config.yaml
dataset: "made-up waving flags"
image_size: 24
translate: 0.06
rotation_deg: 5
encoder_norm_position: "pre"
decoder_bias: "qkv"
decoder_qk_norm: false
precondition_frequency: 25
ema_decay: 0.999
epochs: 25.2
adamw_weight_decay_other_params: 0
Rows from block 5 of the image encoder of a small image captioner, named by matrix and row number. Rows with one number belong to one neuron. Each number is 128 + 32 x the weight over its row's rms, rounded and kept within 0 to 255. All counts start at 0. Numbers have three digits each.
After each neuron's rows are labels from the 100 images, of 14848, where the neuron reaches its highest value: "strongest on" is what is common among them. Only what is clearly more common there than usual is listed. The data: made-up waving flags. In brackets: how many of the 100, against the usual share in percent.
# fc1: MLP up (encoder.blocks.5.mlp.fc1.weight, 768x192), inputs 0-63
# fc2: MLP down (encoder.blocks.5.mlp.fc2.weight, 192x768, transposed), outputs 0-63

fc1.631:139143076145132080113135114182126058049136100076109138117133113099090136122120160123103163118109145136115168076110157131125154104140142159127026071133045147176112099128185166111109101126155130
fc2.631:183140037151121069088100117143102160195104067153127138111147102099093112112101107151096120094183076119077143096101040183131127111143143100095169183068165125151090146120127128175095161134173126
strongest on: triangle at the hoist (28 vs 6.4)

fc1.621:067151174142168180133061088125101181114116128174161165120098097170161110110176159115058104102162087077140153109074090167140106185133090149079157099190115112114120078062082128101112163112116156
fc2.621:119108094154129150157116129109159090160109145158141165119113095105096128136087099176118128145135101192165144065173150099097149118106124083092086147125126158143137164178151139102085084086126135
strongest on: upright cross (42 vs 7.1); offset cross (35 vs 6.5)

fc1.30:081106142133143187117153110075067103129160082137148182060141160103196152111179094111158167178139068148075181202122160153098102151088142166111117074090152138088116133134100126123121153119132116
fc2.30:100133096099119137122087139073117136140152164120118158148128103038074047160142089122184082081125098180162116109168104149151111131127135117138115126119159089115082143190060070153087135114121123
strongest on: triangle at the hoist (41 vs 6.4)

fc1.572:100093112103104131137130158145180114114130147137130132133170114139111173248123114103092148134155102129122143098159138101094156136088152113108139113164139167200094145102087113107156100117117059
fc2.572:135113098121115078159151144178126166141075107095121123148107116175091118118087137158109110121112089175139155122139088097161147101093105098124176129126147077140120114155057108141121078135161103
strongest on: corner square (48 vs 6.8)

fc1.713:119112133174131148157154161141180121142139117185164156083133120123109104073120113134168118181173128067064151122070155109084122118107143144121108130159146140078126060127178158115140096174104125
fc2.713:145119076098085138108132126158112147175129099156139121093093116150080138084139131133139115159137098146102111156116077111077188066138123172120151130146141143104167111140139092159131155179162142
strongest on: white (53 vs 22.5)

fc1.571:096123195074122168158153128075083122079146138134136149200162112133121128177137195129060124148097058119178160141174085131096084105161165146141129123097131166077128084106197154172096077082101125
fc2.571:116126159177159083110139114096075160070093119139080173122099111057094174175094164133207138155122129196112149106129191134148172088152082110113211131067173139109138141137129074158134142135137116
strongest on: orange (91 vs 22.7); yellow (47 vs 22.2)

fc1.64:140156078166083089138134086117115115121128063164174193036163099116144122112158171118150160170173117144131126069119197143116117164087125129143085162133106133157146134107171107113087066115107112
fc2.64:131147090125173112102114162116114130166126077141126152111165149105102146147082123125094091146107114160120151128108038146152110104130139124129196152135186119124063139153121102165139138125139140
strongest on: emblem: no emblem (78 vs 47.7); plain field (39 vs 6.6)

fc1.200:084122159119060136196150145115142082082072157096166144126118089223150080170098140171104159124119107106150143190125156146149101129143191129154121121156108140098156143117162088172190164133172138
fc2.200:148129132188081148113205163151145131171116131112142164123120082111148166113134148118121121148117159121060147090115129103214093103135130167120083114137129125105103139100153109101076156095134096
strongest on: orange (77 vs 22.7); pink (57 vs 22.1)

fc1.695:084078105134132104100203085124109128083141138170098124121154096145142114112161122115120136107125189094118082116156104070040118169144124123074142139147157140140169152160158110117171128135115056
fc2.695:113074134136114068107088151113080189142059115140155164080140171142088165148117127131131143164117109173106129115104132089245111074186113104086150177160109153095105159166106118122144213174132156
strongest on: blue (100 vs 22.3); plain field (46 vs 6.6)

fc1.288:116123106068087144101091144160103100142139116121086172108166113198161130121150152116191137177074173149065155124045156155096126147127157151105156031155086124111102174093108055126064150143080135
fc2.288:120114135106138068106210181101142100181112122091092121102106115123117170174115078109109140219109115104118121108079088088113141115151106191140166130095173113135070130175157111193110137107122088
strongest on: white (61 vs 22.5)

fc1.601:090167137087164150097107119133167162122122134117091145131113152177182078161137012066114141084158095113130128091143176215170156163121119081145143139089125099137132150139157130096147149109119094
fc2.601:096127103130120129170069144071182119104137148112135141113133093103117103118093166211143131124090123142118150101111062102134080137097106136090138172039178070120096163138134110108070122142201145
strongest on: crescent (40 vs 7.6); plain field (30 vs 6.6)

fc1.679:124084141153109157166112137111138137128113141114093119181098148100158171120128107158064099100146115122108166074143153112162126102142134181109139122176083116118108117127170121134100129099090143
fc2.679:139102173168112092090116133135134098134103119069147111128130083139085151134117162142132125095075096121085191095146136179158158146155100137119079175042111163070127099135142109109096129111154176
strongest on: brown (86 vs 22.9); three horizontal bands (33 vs 6.6)

fc1.433:169153140119152098117108155135115127118087150098163122101124109164177107081124107149128150123143143052103103109147131108139130148169084058115103113130126122141134158171166151155178131155142188
fc2.433:170161099146070065098121114137148121156113103088114157141105141106102112087107207142154130103123105136078160060120133114139089096144173178147090149146162142136120130089113140104110103156092083
strongest on: triangle at the hoist (30 vs 6.4); corner square (26 vs 6.8)

fc1.45:109158096132135122118100149135094167144101110121143123157124086157154151117158082158153111191163137073123090204123116129112057147120128164078133104096128156092142146077136140069155142141115133
fc2.45:124132152165112120097161139127124077143106088125166061081142134168124110152118117192159130132139088102147100116112088080138137142146141135101175130172155093171111129164093047123117127151161089
strongest on: pink (99 vs 22.1)

fc1.222:082097084101106207140115164115127107107131181145086113094097088145184130183154126173135184111101117076158128099170094172151085108136106126139123157116106159102179132126124109112152145139136158
fc2.222:110065126151108106108120159072124127129116124134130151127108113093165131144150146111127134170132127155126057170174146100178130118150156107119161153158182095098141111128130098090106167095054066
strongest on: brown (76 vs 22.9); three horizontal bands (25 vs 6.6)

fc1.353:094140109098133125162135154112099147094157105133197121137124100083141119123169207155134189110119161188124106135149119134174188139151132192063095126131122147173108159185150112164073078068088151
fc2.353:117142085167176116142100090134062152092147118133116111114117129053138111152091149106097138142111095176114158128208160106165147112076127098118104138139139106160104115201161084145088124155182129
strongest on: border (39 vs 6.6)

fc1.714:039153101139176113089183176199111138137131093179092118088097089120106159179088115115150078117150200105132094151107163094135120151123129105120174122113087118117103158097114178145089084168094110
fc2.714:149135112136089094176092149139128126186175105075102075168155137137106110141081095142129114115123141136088142148075076101093114132138131136097165139168159133095095113160092127161106097111128124
strongest on: upright cross (61 vs 7.1)

fc1.516:104123142132144136064122088120155117102148120113169126146080090112145063170124070079085141080135106129088073125120082124145137128111145117192152080106088103134102128186157107206138088096116151
fc2.516:120174086141177118142117162140105129072097152152134133094146141176165149159120148156179122076137060148101127111142113189146117159113110195065108131113131091107141122134133147114082102127103117
strongest on: saltire (100 vs 6.7)

fc1.291:165144140130097141155158141113076130103078102120140155130157054134127136109137128138088156157139127070136156167067122170067063105123080098120108126112101105112089121121114144054162090134138164
fc2.291:150059110105121087082116177162158157116135079088086117136123107064122121115087154149169120197127109151126114042124151106146152128171162149087161138138116151147112127150148081111153134147150099
strongest on: blue (70 vs 22.3)

fc1.633:118073129131127131108187091104154106126130129088165122095199157106132144183098124137040153116179137094131145119104159124178104118091122119089161174110111105160159200135166111177056173102135137
fc2.633:135129110140112156120058062098105095149130089086135165146115119086155127114120130186110117101101143133145132087126140126137138194159131127134121098189201172138087120124106063186081153112089093
strongest on: quarters (37 vs 6.5)

fc1.174:072122144109149132133190095060109146096116140092112145132124113119155118139085077161118133125126089132150162151160103174109073116135169154079155142117115191138085158094125096137075119095100095
fc2.174:100143092162120142156061124167147086133082157139091122131145130069081149159141127196180153152154131169066159127112146114103156100097071109106103123175191122146100128179126089177107148112161159
strongest on: border (36 vs 6.6); saltire (25 vs 6.7)

fc1.301:161205074159138101137141094150137124159151086074094091185184116137131148128156081173151093150168102101126069135117125150109106115133105163049103121110135162133086155130092185117147128123132122
fc2.301:120081087148083092112134142098112116158104074155185121115102118176098163183098170150165197130153102150151100109090078108172100085082093117146102170170082104124124108126148098129149084154132134
strongest on: pink (100 vs 22.1); three horizontal bands (37 vs 6.6)

fc1.225:157086085211078126161129144122061172161131136145181130109093097130114161140113200107135159061121069182143130151155148172104150124113113120101167115149120144109115125112143148091127106152110154
fc2.225:130119170143114130111130109114153179178098144122144167107128167126128146101099119143098084151133169184123124167099107106129106143082103166096092159067135088054148111126135095168143134133169152
strongest on: brown (56 vs 22.9); two horizontal bands (31 vs 6.9)

fc1.478:116142146177177173133104065123171169116140060101152128098127165142139122130191143119089175111206143159183100141086170143121122127112144109148089128084118141145144091143138159159153198110131162
fc2.478:174117086089158095105071151107141154113179093163139145133161098105049137108122162106188156091149108137113150171196142131135122140161127160138144157160127109105102177122154149146059145106089149
strongest on: border (26 vs 6.6)

fc1.299:112150118166130123131139098116115108113136166072120147106136132134154140119181119218145203104132206099162175140128141112131098129111091118183138099144106120063153144064139115131152170128157104
fc2.299:106121145114163101063138191157091125123106181096139074126151133101109163103114144130156118108100082189125130149167064065091117159141056086134120072099115148138148205168110076151108134110137124
strongest on: purple (95 vs 23); three horizontal bands (28 vs 6.6); layout: triangle at the hoist (25 vs 6.4)

fc1.97:105166089103161109086131119117114150146143089121130130158147123185159158128131205095132159170102122152172091124118148061112131102163078208113176079116023148158154178182111084108187158090102110
fc2.97:142070149110131114082128080128103093107117103140162139106143173109071080140081144171147113198153093174178130103116110059135147128098105102090119165127151104159097131124134133093178123135161123
strongest on: black (86 vs 22.8); teal (61 vs 23.2)

fc1.763:106145117160155128145138115126081114099144165083169121109159102184151177062135145152152141086157142122103131134110056149187098090152107101155128070121178108098176168105113140151116119115074037
fc2.763:145110115168114083072154113163069097109169109110084150161099129078059083094070212172112144097144105120105160073160159137112127110095183082099138151144124153103106161070094162127056145100155105
strongest on: circle (61 vs 7.5)

fc1.457:111090164152124124154144194154152120103182174153160161119125079094123087156135109135074153135120117088151125148137132112125161088124151097080164098129148133147072143108079083099103074134127083
fc2.457:158119106112143123124135105143074166115100145114120150098051126159062087111049136172067108149108097164136139116156124139184177046126175123104154137157118053128142132178067095122152100124169115
strongest on: emblem: no emblem (84 vs 47.7); diagonal split (28 vs 6.9)

fc1.318:125154164106191153041050133117130152074106161151137143220166070110127177144170089159120162176139103142169108137150114115123126164122143105116183142127102114096133122141208127146120158123128129
fc2.318:098152132137151138092106107145173105075092150144102113107097146117124131160101139090165110136113076206149153111122074107141171111128106178148087151108181112143059147195110074104107128191187083
strongest on: red (52 vs 22.8)

fc1.95:138187136198117108114093081088133147091144147076130173156147108147143086197150129107134120095089172095140153088118123124141115164149134105104091135192074137122120074118124095137119140136127144
fc2.95:178129099177176078126113173087115181162179118103067070050105134100101113145128082101176158132135075169140101113111129072132134130084114168089074112140164108141103144119098123145065152136169134
strongest on: quarters (29 vs 6.5)

fc1.105:108121147132188156168126107102115128179153128109128159138158146123159085141117115162093120100126157125144131167115099179148112131133137050136127126106147112117104146151174133110159113088142108
fc2.105:121109134182142078108097084133131136079120144184093125155114144153049204127120094141146069124065064193134158132135107131155120151111157158101130146095161116106114182122162056150094088115141200
strongest on: emblem: no emblem (86 vs 47.7); plain field (27 vs 6.6)

fc1.362:177196144133163066079093132106215107138109136150132137130163122087180102152085127135154118130122153140120086165141087162101145131112184118217129126153136116133175095105118156088143168061098143
fc2.362:084074084126103141095179183125084161165127083087134109132150112116076169127104102166159154148124110172145165105113105088124156101160099130086140174123190101111077139192126136118093109151119096
strongest on: white (100 vs 22.5); plain field (46 vs 6.6)

fc1.403:146134082110134150143189130138115145136147113170117165145145107163091199149181077160104180108188154070130154186123139105153161157141147188108152151127124171100181096106158080120113111142113135
fc2.403:167141155181108117114115219086080133145132165088103132095118066080100121082145167205170152072156192203093117128115078100081119111158177108162070166140155132151171120135145097144128077119090075
strongest on: border (27 vs 6.6)

fc1.111:155102093142135078107056158126111121062111137080163114117122094151098092135170176109138175095142186195122122114138159124190133142166155165108153113124110175128113118146134092117108117131101076
fc2.111:122123060102166127128086110162065131133132104079066102101088112083099093155111148120114137138139059180141138089159113125152130070111101103067115133144145098167123137149111101095088107100160137
strongest on: crescent (40 vs 7.6); diagonal split (28 vs 6.9)

fc1.120:114127150172077130079146165081146150103122198108136143091106127106103147156073127141130143086056177149116113122157126174146147139068094103109120081103103123171070154133045136108123150083091156
fc2.120:145141120141112112106122154200049130160075097165103114120164110074126060120132101139118155136105150188111107113111077041104121124142115105173133154133105126058135117156125143110086099117158096
strongest on: yellow (70 vs 22.2)

fc1.449:144115150051130121083115121152111144103145099111134125174160130171154123159108147160128209165066140140172168117066127089082092115154091086095127091147084077087146103110106082119046179141114104
fc2.449:155083090180218112070137145134105125155148045104098127114067161094090156128122156101092102163083112144079110160111104132136101088085091133110167121181206115155084148119083146119129197118136141
strongest on: purple (100 vs 23)

fc1.378:083166137101154155105089161116116137091161152185164121142188132121154119127095097142131070097107116137173183149062119171111149127076115080180112115109101156147144142082123155098134124130087140
fc2.378:142144142086132095144141159115119160099133067081082090201112167085091142115117092133117199175149149110105127163105078130160154122127096115127142112133063116220165109172057125098116109161103106
strongest on: purple (55 vs 23); upright cross (34 vs 7.1)

fc1.577:126147164162106132123161084105090131133143129089144083205058088142129106134147135161109100107124083087151125153113172094109100121102097140061111176205122088113174151125160103128113082108127140
fc2.577:090130093152150153075091175125114165123164127085122096108152167166104118127087156135123169152161118123146066081176151123103124048074111099184123062114105139160129109128161172147157128111135125
strongest on: yellow (74 vs 22.2)

fc1.113:119099136145139202126097107138174146084100096161112074169090111166130090126120136147092132146099121122116117167097161152141073141101129126097199047129124094118151122177158106180105128187101211
fc2.113:129117070039152122158122164165114104139127116092069162134105094154137198125190085102123180109086082169069099102122155156148106133130104131102083094120138126067117118175141104173126131128133158
strongest on: three vertical bands (34 vs 6.7)

fc1.65:109160160170148159090081113134105077132185149143096086144142125141089139099134121124137193120108167097158095130114158147131110126140136068107150077136105109099188081091089173090119159170126102
fc2.65:158140110146185093128096099167121171117144025070046099151121107101178166153110168153167141140183097180160110129144123103086124081123081140064168115122108104077037134161118146105117075120122091
strongest on: orange (78 vs 22.7)

fc1.212:120138078111151121166139199130087159120123171159122138136130138125136093176151115135082142103087094081125113148100160158144117140139148108147138133108106114081127146113078068125126160067115141
fc2.212:157149129142125146098111125048117126123166107138123114151133107056114125125222100128156125156139138172093074071111110080104099101133081117146152151116164131120097065085073129129122145130117085
strongest on: white (74 vs 22.5)

fc1.678:169125134141134090144176103065082068170076086164101111106142147162116204164150177122149127084065101128121128206080106082131106076134075120147135117117089127150099169150148166157163134170113129
fc2.678:136167121184098078125135119096123156099157156189100173047105149160096101128087068153118101136166117121152134060119102113161113122148149126100082173143176098164179132108137119145136121129149089
strongest on: border (69 vs 6.6); rhombus (34 vs 7.2)

fc1.413:089174148117086145159129140084113086127147105161089121142144185200078151103056137107135121163125148161163111086091115092064147105064121129124111133117087140097116158206118146198105121141098150
fc2.413:112116071149034097153133122203118096085117126111125149112209145114099120097130198161079140145134161152118132114120087106081161112154099142113088106122177120138150136109117159115148116130170034
strongest on: corner square (70 vs 6.8); grey (54 vs 23.1)

fc1.300:119164077124089108144128120165147132174127122123141110160127105135119137147084106112117189082134086133160173176128055165128103148140108079197123164114093128138126143153098146129102137107168139
fc2.300:139090136117158097125144211081111195149083145145149169152178129104149114192085068233172137040064137120116123095093095141123096102120097159142158117114114116083082125128113118127103109144117144
strongest on: black (83 vs 22.8); blue (54 vs 22.3); three horizontal bands (30 vs 6.6)

fc1.665:097145167146120129054132104080114157071083198151144145127172102126103135129092157153185188087097192112138090125158089140105139112093134130138095143102136103138074162097105076128099093116101095
fc2.665:106129103156123148116124137146042082220065111088128101108153121108125075130128107173085175150098107157162158139138077044116143108130121132172119175156116108097149118154137138128119092130167101
strongest on: red (88 vs 22.8)

fc1.384:114138161156149185126083134125118111186111181144096122096102192166093144122123111123165141140118135067125175127134118111136188142084162070176127127175168208140154175114098089147083129087117112
fc2.384:094103156147183149154128121141135079131085112134148130118122096137057041128097119139119163123109090178139106071188203127116128101092104024077099166125165128134113127170160128165123190154130136
strongest on: three vertical bands (36 vs 6.7)

fc1.231:135139141130112126141131159084164158129095142126135099105188157149125072162066133137160108096133142193144094143086092197157080158151136177159145133151127123080183161127113160127126078158092229
fc2.231:088128129132082108106132121113079131200080156150145085157109180091114131123122125150161141187116155142169133115125147081115189107076094118133100116141109136176118162203092149080124165146164096
strongest on: white (93 vs 22.5); three horizontal bands (34 vs 6.6)

fc1.488:119131124123061087120135149080162144128098099155118122145130167139102158117129148186152106121156089088177073122152091067075152131135114151128112123089077135132114071117161095144115170114088100
fc2.488:133077160116166071098111162128065099153108085081142131125132128158102079067071165118140125172112110177140135050135090073185137126071093154128125092148159134108118083150099173084161070146129116
strongest on: purple (100 vs 23)

fc1.9:116095110126114075162103170120162158119115122108170079143162106141119044146122103160117210157102112101142149165143087093126101224115101148125163119124146128089130051116137145105134077136144130
fc2.9:170196134091149071091158065198108101153142121116076102138099162107126131098143168114116111122123145144116141077140092130075174109114179133138129162111132096201101156120145132132169135097126152
strongest on: border (32 vs 6.6)

fc1.160:130120147124080113132133110162094137121099111072114175146122137133083156182107107076092107089191130097167169124130118134093161145136159128159181085110164116101190105154169094140134116207143140
fc2.160:115125093188072079060097176068102169167103144080112083110168099130118113158160142165157179135094107128097113112181142118119143101086157137077156126035101052095156127138118129095102134148146142
strongest on: yellow (85 vs 22.2); triangle at the hoist (27 vs 6.4)

fc1.573:126186148115130137087169128103183052185074140121125149142125120124123126133109088094165162116103107100097142167119089140168110159125180172193129136137064157123135062127139116129112139071171141
fc2.573:106130136111141114099178123095078172129157111133108136100166133120050148137053165131122138131073137153102138095102123093118138078113115169062121116143190143079054099152152127132090195153118127
strongest on: black (68 vs 22.8)

fc1.411:127099138115119127130131132104213148053167163060165133122146168094113086147085117128180159151169108121124079148121130147164076121028133127134123118141095079163103051140114117198165092111103101
fc2.411:144089130136159069141122167131149152172114154150130126079158116070140151099160138113199142124156160123138087119104116153107157090100160151073097132119135140083076121117115123191110080125109186
strongest on: quarters (26 vs 6.5)

fc1.664:127136102200130135119118083144128143166198202177100161116126107101154112210136163152146107120149147089141137104131135114137110105095178140133096116160143180194056125136097101060118150157140152
fc2.664:116069111097166146159100147073114161159107079128103163100113155119100115137117114141111130088098107171124117103131177100130115084073127187114098103106080085170155104174048129155137001153179167
strongest on: upright cross (71 vs 7.1)

fc1.519:153171136177089153118096143120114109119133110157145136115123120176142126127049145151104113158070191048129116179117141085114083177152159087128080115167077128163120119139135111145080115110105161
fc2.519:114124089122178124154148147096119155193113085093132103158149124108113147123156143166104152147182108158164154095105062198073124126086099113139151155113130126121129138124167098139174177130072148
strongest on: quarters (48 vs 6.5); two horizontal bands (29 vs 6.9)

fc1.143:109110157133089167107116177098161091151166104176145068132129123098109171180121133189188205131136093175146108133120104183109068080135103152139106146182119172111102127109164132085096115127153168
fc2.143:101183140125189124108079113118085116101121163108062147122085163020105146122126103082217081084126115147139147087131173119173171127139112090080070152170180115198087147169121087134147121102114145
strongest on: border (25 vs 6.6)

fc1.574:116134118109066069065091143110113163108063138180158081134097170135103142109144140127110146175150065087196174141111113038124142112089117151121134123151109129120147153105153112150074165180107140
fc2.574:156116112090170090063092193160084111082168070106153135150089124142079096073098161166126112165123129144130173112133106151096125116078128093117168125155192128142089131111101161124142133119138131
strongest on: purple (100 vs 23)

fc1.354:175103134190090160117083139149161182121137125065154062154128164160114127151142117126173163084124137141080126117069126155080181097130091151116147129129100142102142087118099111110119124081076056
fc2.354:123070172091136115086151180150161151148086109137150124130131117067161114111190137115177179134160138126133065051145108126167105082138127157090148121087123115139142120144112133074109104136103102
strongest on: yellow (46 vs 22.2)

fc1.308:124160127131134119123114151149158107118196081088152137142141101110172097103161167099131099138183092120172096134135189110153087128064159101078075111172098183137113176083084112136170171132122096
fc2.308:074075101122110117109101146125106122153075107185167137085171123106065115100168119174144115153114092133105132085115120137139114074160081144125127219130177142170112185132141115078158074186136192
strongest on: brown (100 vs 22.9); emblem: no emblem (73 vs 47.7); plain field (47 vs 6.6)

fc1.152:129132176114089096165132094123116161157072159142136176132152134150187174109111133085089141069131149121105147092123144133095138063147147150136133100149114140149146150107122103134136181135115118
fc2.152:133103036118122122075132120121119165154168086144105091113114141085107111179101158124067145093117102157099112090120067120196163165121097127134123148095152083108069144182130112124097114104174080
strongest on: upright cross (36 vs 7.1); diagonal split (29 vs 6.9)

fc1.351:152124116119141107084133181116117180064094119102158091091150094126145130122082153077130135081130105167096137153106098115189138148107108153108134114120104159111147215158130068215133133111114100
fc2.351:185116124175142111091156158131106080139105125115048149127161120110089121134045165165124137181085082074104131131103090125123099073125106154117068092105131131127093193142129144108096154151176120
strongest on: black (89 vs 22.8); pink (48 vs 22.1)

fc1.206:098138087105121090109134121136137091090117173177118136139118143122099071080104146098112118156134135095082149141152085195094129152132120117155102170077069094186110175133122041156144124086094138
fc2.206:130096116126137041113116132136101114130151101112083131122146154118109135136077189144165089108153101149091120160146085060144189115063139096138165128125171118124160151186153124152114149156184093
strongest on: black (80 vs 22.8); pink (71 vs 22.1); corner square (25 vs 6.8)

fc1.124:182148072182139083137117113111130165120138144110175115111151090149099150107125124129118193089161174097138139148128111124118117106172121153174077133173121120148161140088210180120114099080119163
fc2.124:191151064151138050108126117156089129190123026125111114122097134132128129116088148143103110060168135132077154087075050141147115146164141103098181166105149177100105170126118131183148098150126093
strongest on: triangle at the hoist (28 vs 6.4)

fc1.485:195126086184154094067155134121162130109118141151168130180060098133084150149151213131115103119109159088104138121092091117153152148145109184155075110161104110185106149119141152148135101153149169
fc2.485:117125130120101091106177150102132129183150120067212081073141077102126124113105086114151104174067085121089122090142069122130120121081149159145154087160161140128074098126123131133157116114102071
strongest on: purple (92 vs 23); black (68 vs 22.8)

fc1.561:107096173114129108153097175109074111163118090187185124053079094156134110083093148181171132118095126099137088117134110110146128084141116156121169151204152143122118160138116095113202121126158163
fc2.561:161139104099103111133142121079143131123137111080088137168138076069131155198138158136174080079103078158122067112126131087131115123136172141129046169136172127165076200161136085155044124169110163
strongest on: corner square (62 vs 6.8)

fc1.47:085107151154144118080116162122152140128057132143163143110129122072110092089088053092102091090107123141079106199215109145079131084079160144151146112101110107142077132192154156155176137096103151
fc2.47:101118096174143086137131124115112152143117127110113076092127164117201109170154142195189100035130065160096088129135114145156176119122103157061140137104094098060153171154119131107146117135109098
strongest on: white (59 vs 22.5); saltire (48 vs 6.7)

fc1.725:157161112126214068117154130117150120113146125190120134111053093116058149083143138102161057089142143077092129099115079119194082187114135110100169060118149111098119112138157133208123171072129138
fc2.725:160159111128151105177144145225103104209118111122137109129092075123141086083145155132083161088076104132126109124118121129128102066114164165125112124203115115130109154204077151165119078121158156
strongest on: red (59 vs 22.8); black (49 vs 22.8); offset cross (34 vs 6.5)

fc1.399:133134126120053149093095081094132191118122129130229143121068187172111100137124149151112168062144145102118083128073140155085179088104093136166112148099140139144161126081086128129099153103111136
fc2.399:134042163064151120154137133178153081180098100132123092087104151148103176142128119126133119110121142183079156099141201093228137145184133150177105122137130115139111147159131062061139103149114136
strongest on: white (48 vs 22.5); saltire (28 vs 6.7)

fc1.37:078137108091082148154141111135154151055064148079104107088138087129160083140134129133127195128099219105149085146103142149090083174155150176155136153157089112125141174159093151107217159151124121
fc2.37:115121161121176104099125115104070117088152130076062118114113158109112117158122164099129151089134128153111133025127121084175147101161091194055137086133096118174108095141124112125139128175198176
strongest on: black (96 vs 22.8)

fc1.337:122132109191086169162138103126159172104136134122144098145156174156160133125160073150169156133112143117099121100071108140101161143179116145118132159148079182099138153146121109156087144107094105
fc2.337:089120125135122131112172126148063129136059171096103113099148126118109069103147159153160172099073126124119129090180095114156071080127126178142143121123139087135147148073128108083132097115090150
strongest on: brown (100 vs 22.9); three horizontal bands (39 vs 6.6)

fc1.170:113150077127181086096087175172161135155104069160110090126136094096111181157085091096157104153152195128137092146111135097147080141124114115121152076123100139132086117105122121136138067171101145
fc2.170:116109092105132111178110147107159150190166094120090102191118102097089132168089064143095127113113142162125129120080113111114093152097108125154162093145164131096088095171086103140129139082108147
strongest on: upright cross (78 vs 7.1)

fc1.657:113141093134147116086171111139174152152142109123167131136110121184127142158160109105066142160107123126181142087121123126143193111079130129204114121103128144106101148196154115129099104123088131
fc2.657:137151120126136143136092135095126106120110130160148132161140114132119161122128115138190103098121088150090118109129126153142077128197078155086143198072186092093120166109170125157057103107149133
strongest on: crescent (40 vs 7.6); two vertical bands (28 vs 6.5)

fc1.379:134114158115115137097122139099126122118161168152090131093133123115114141100168138134119143093091101108105100137116119088159159140101101136085141148102109145106141138116155082197108127089080100
fc2.379:155106100191185055102126145140114124137128119107132128105133091126117132136093143147133121139101105159139062070134120020147146083115124184161092111120159060159093116161117149143092110176147124
strongest on: purple (96 vs 23)

fc1.623:177152185155151101121152098099147136159147180128140119122156138131073140149127150136122147140198161100132098117159141169140193204157113085153212118104098110151149110123129127121122145143091104
fc2.623:146126178093141084075102098090111062113206144129125162069095147087087170140133131129114135162096160195123056115130187068079141103060149119120118184093195116108136109127113115180166139071178168
strongest on: black (61 vs 22.8)

fc1.93:118179122109131147072115145144110106144087169147089129253144089195172122189123115165114111096145129112095124199126111131127123113095113130099156112172105165092144173089154171114120086126103098
fc2.93:188085154191109179112175132124170134137108108051107145056155117073089117146187135123167119149115145189080178132134104122130185149068119107183114096101137094111080179170132128088127147150148136
strongest on: brown (57 vs 22.9)

fc1.649:134143131103130140201119185171162134104152102088127139126173127129128186187116125103136166114103121110082121191145133066137161121175125137102038122175098150132151130135207126140100136112146141
fc2.649:143153092121156131120117186118140100168161071135163105152186108092121092142098138133136121131185110128086168087134115103135089152066079104097157163146120113123137118134149089160125149082154110
strongest on: saltire (35 vs 6.7)

fc1.228:161178091101149110166173095142151177117100079095113157139147067152143101126137031070088159162164115092141119188101115126140185101078109143109126112045133148161104210130166125132138087096181144
fc2.228:143091146129094129105097163150139028135129173093134125127202123116143119149117120179162134139151193164114123088148094140070029079107083176130133108131161048139124143171103138115115114122109160
strongest on: pink (67 vs 22.1)

fc1.551:116143155088102101151156115130150075096150215126091138101164123173159141130153127121108137140069144149144110128117207150089108101098149149140155101134155107147054118061189136129182096146118100
fc2.551:071175166169143093125140141117109125108126083074118122106110122169101139135119121101143102124086109086151105129083072125102130103136089114117181162158111118133134103142139117120127154096156137
strongest on: yellow (65 vs 22.2)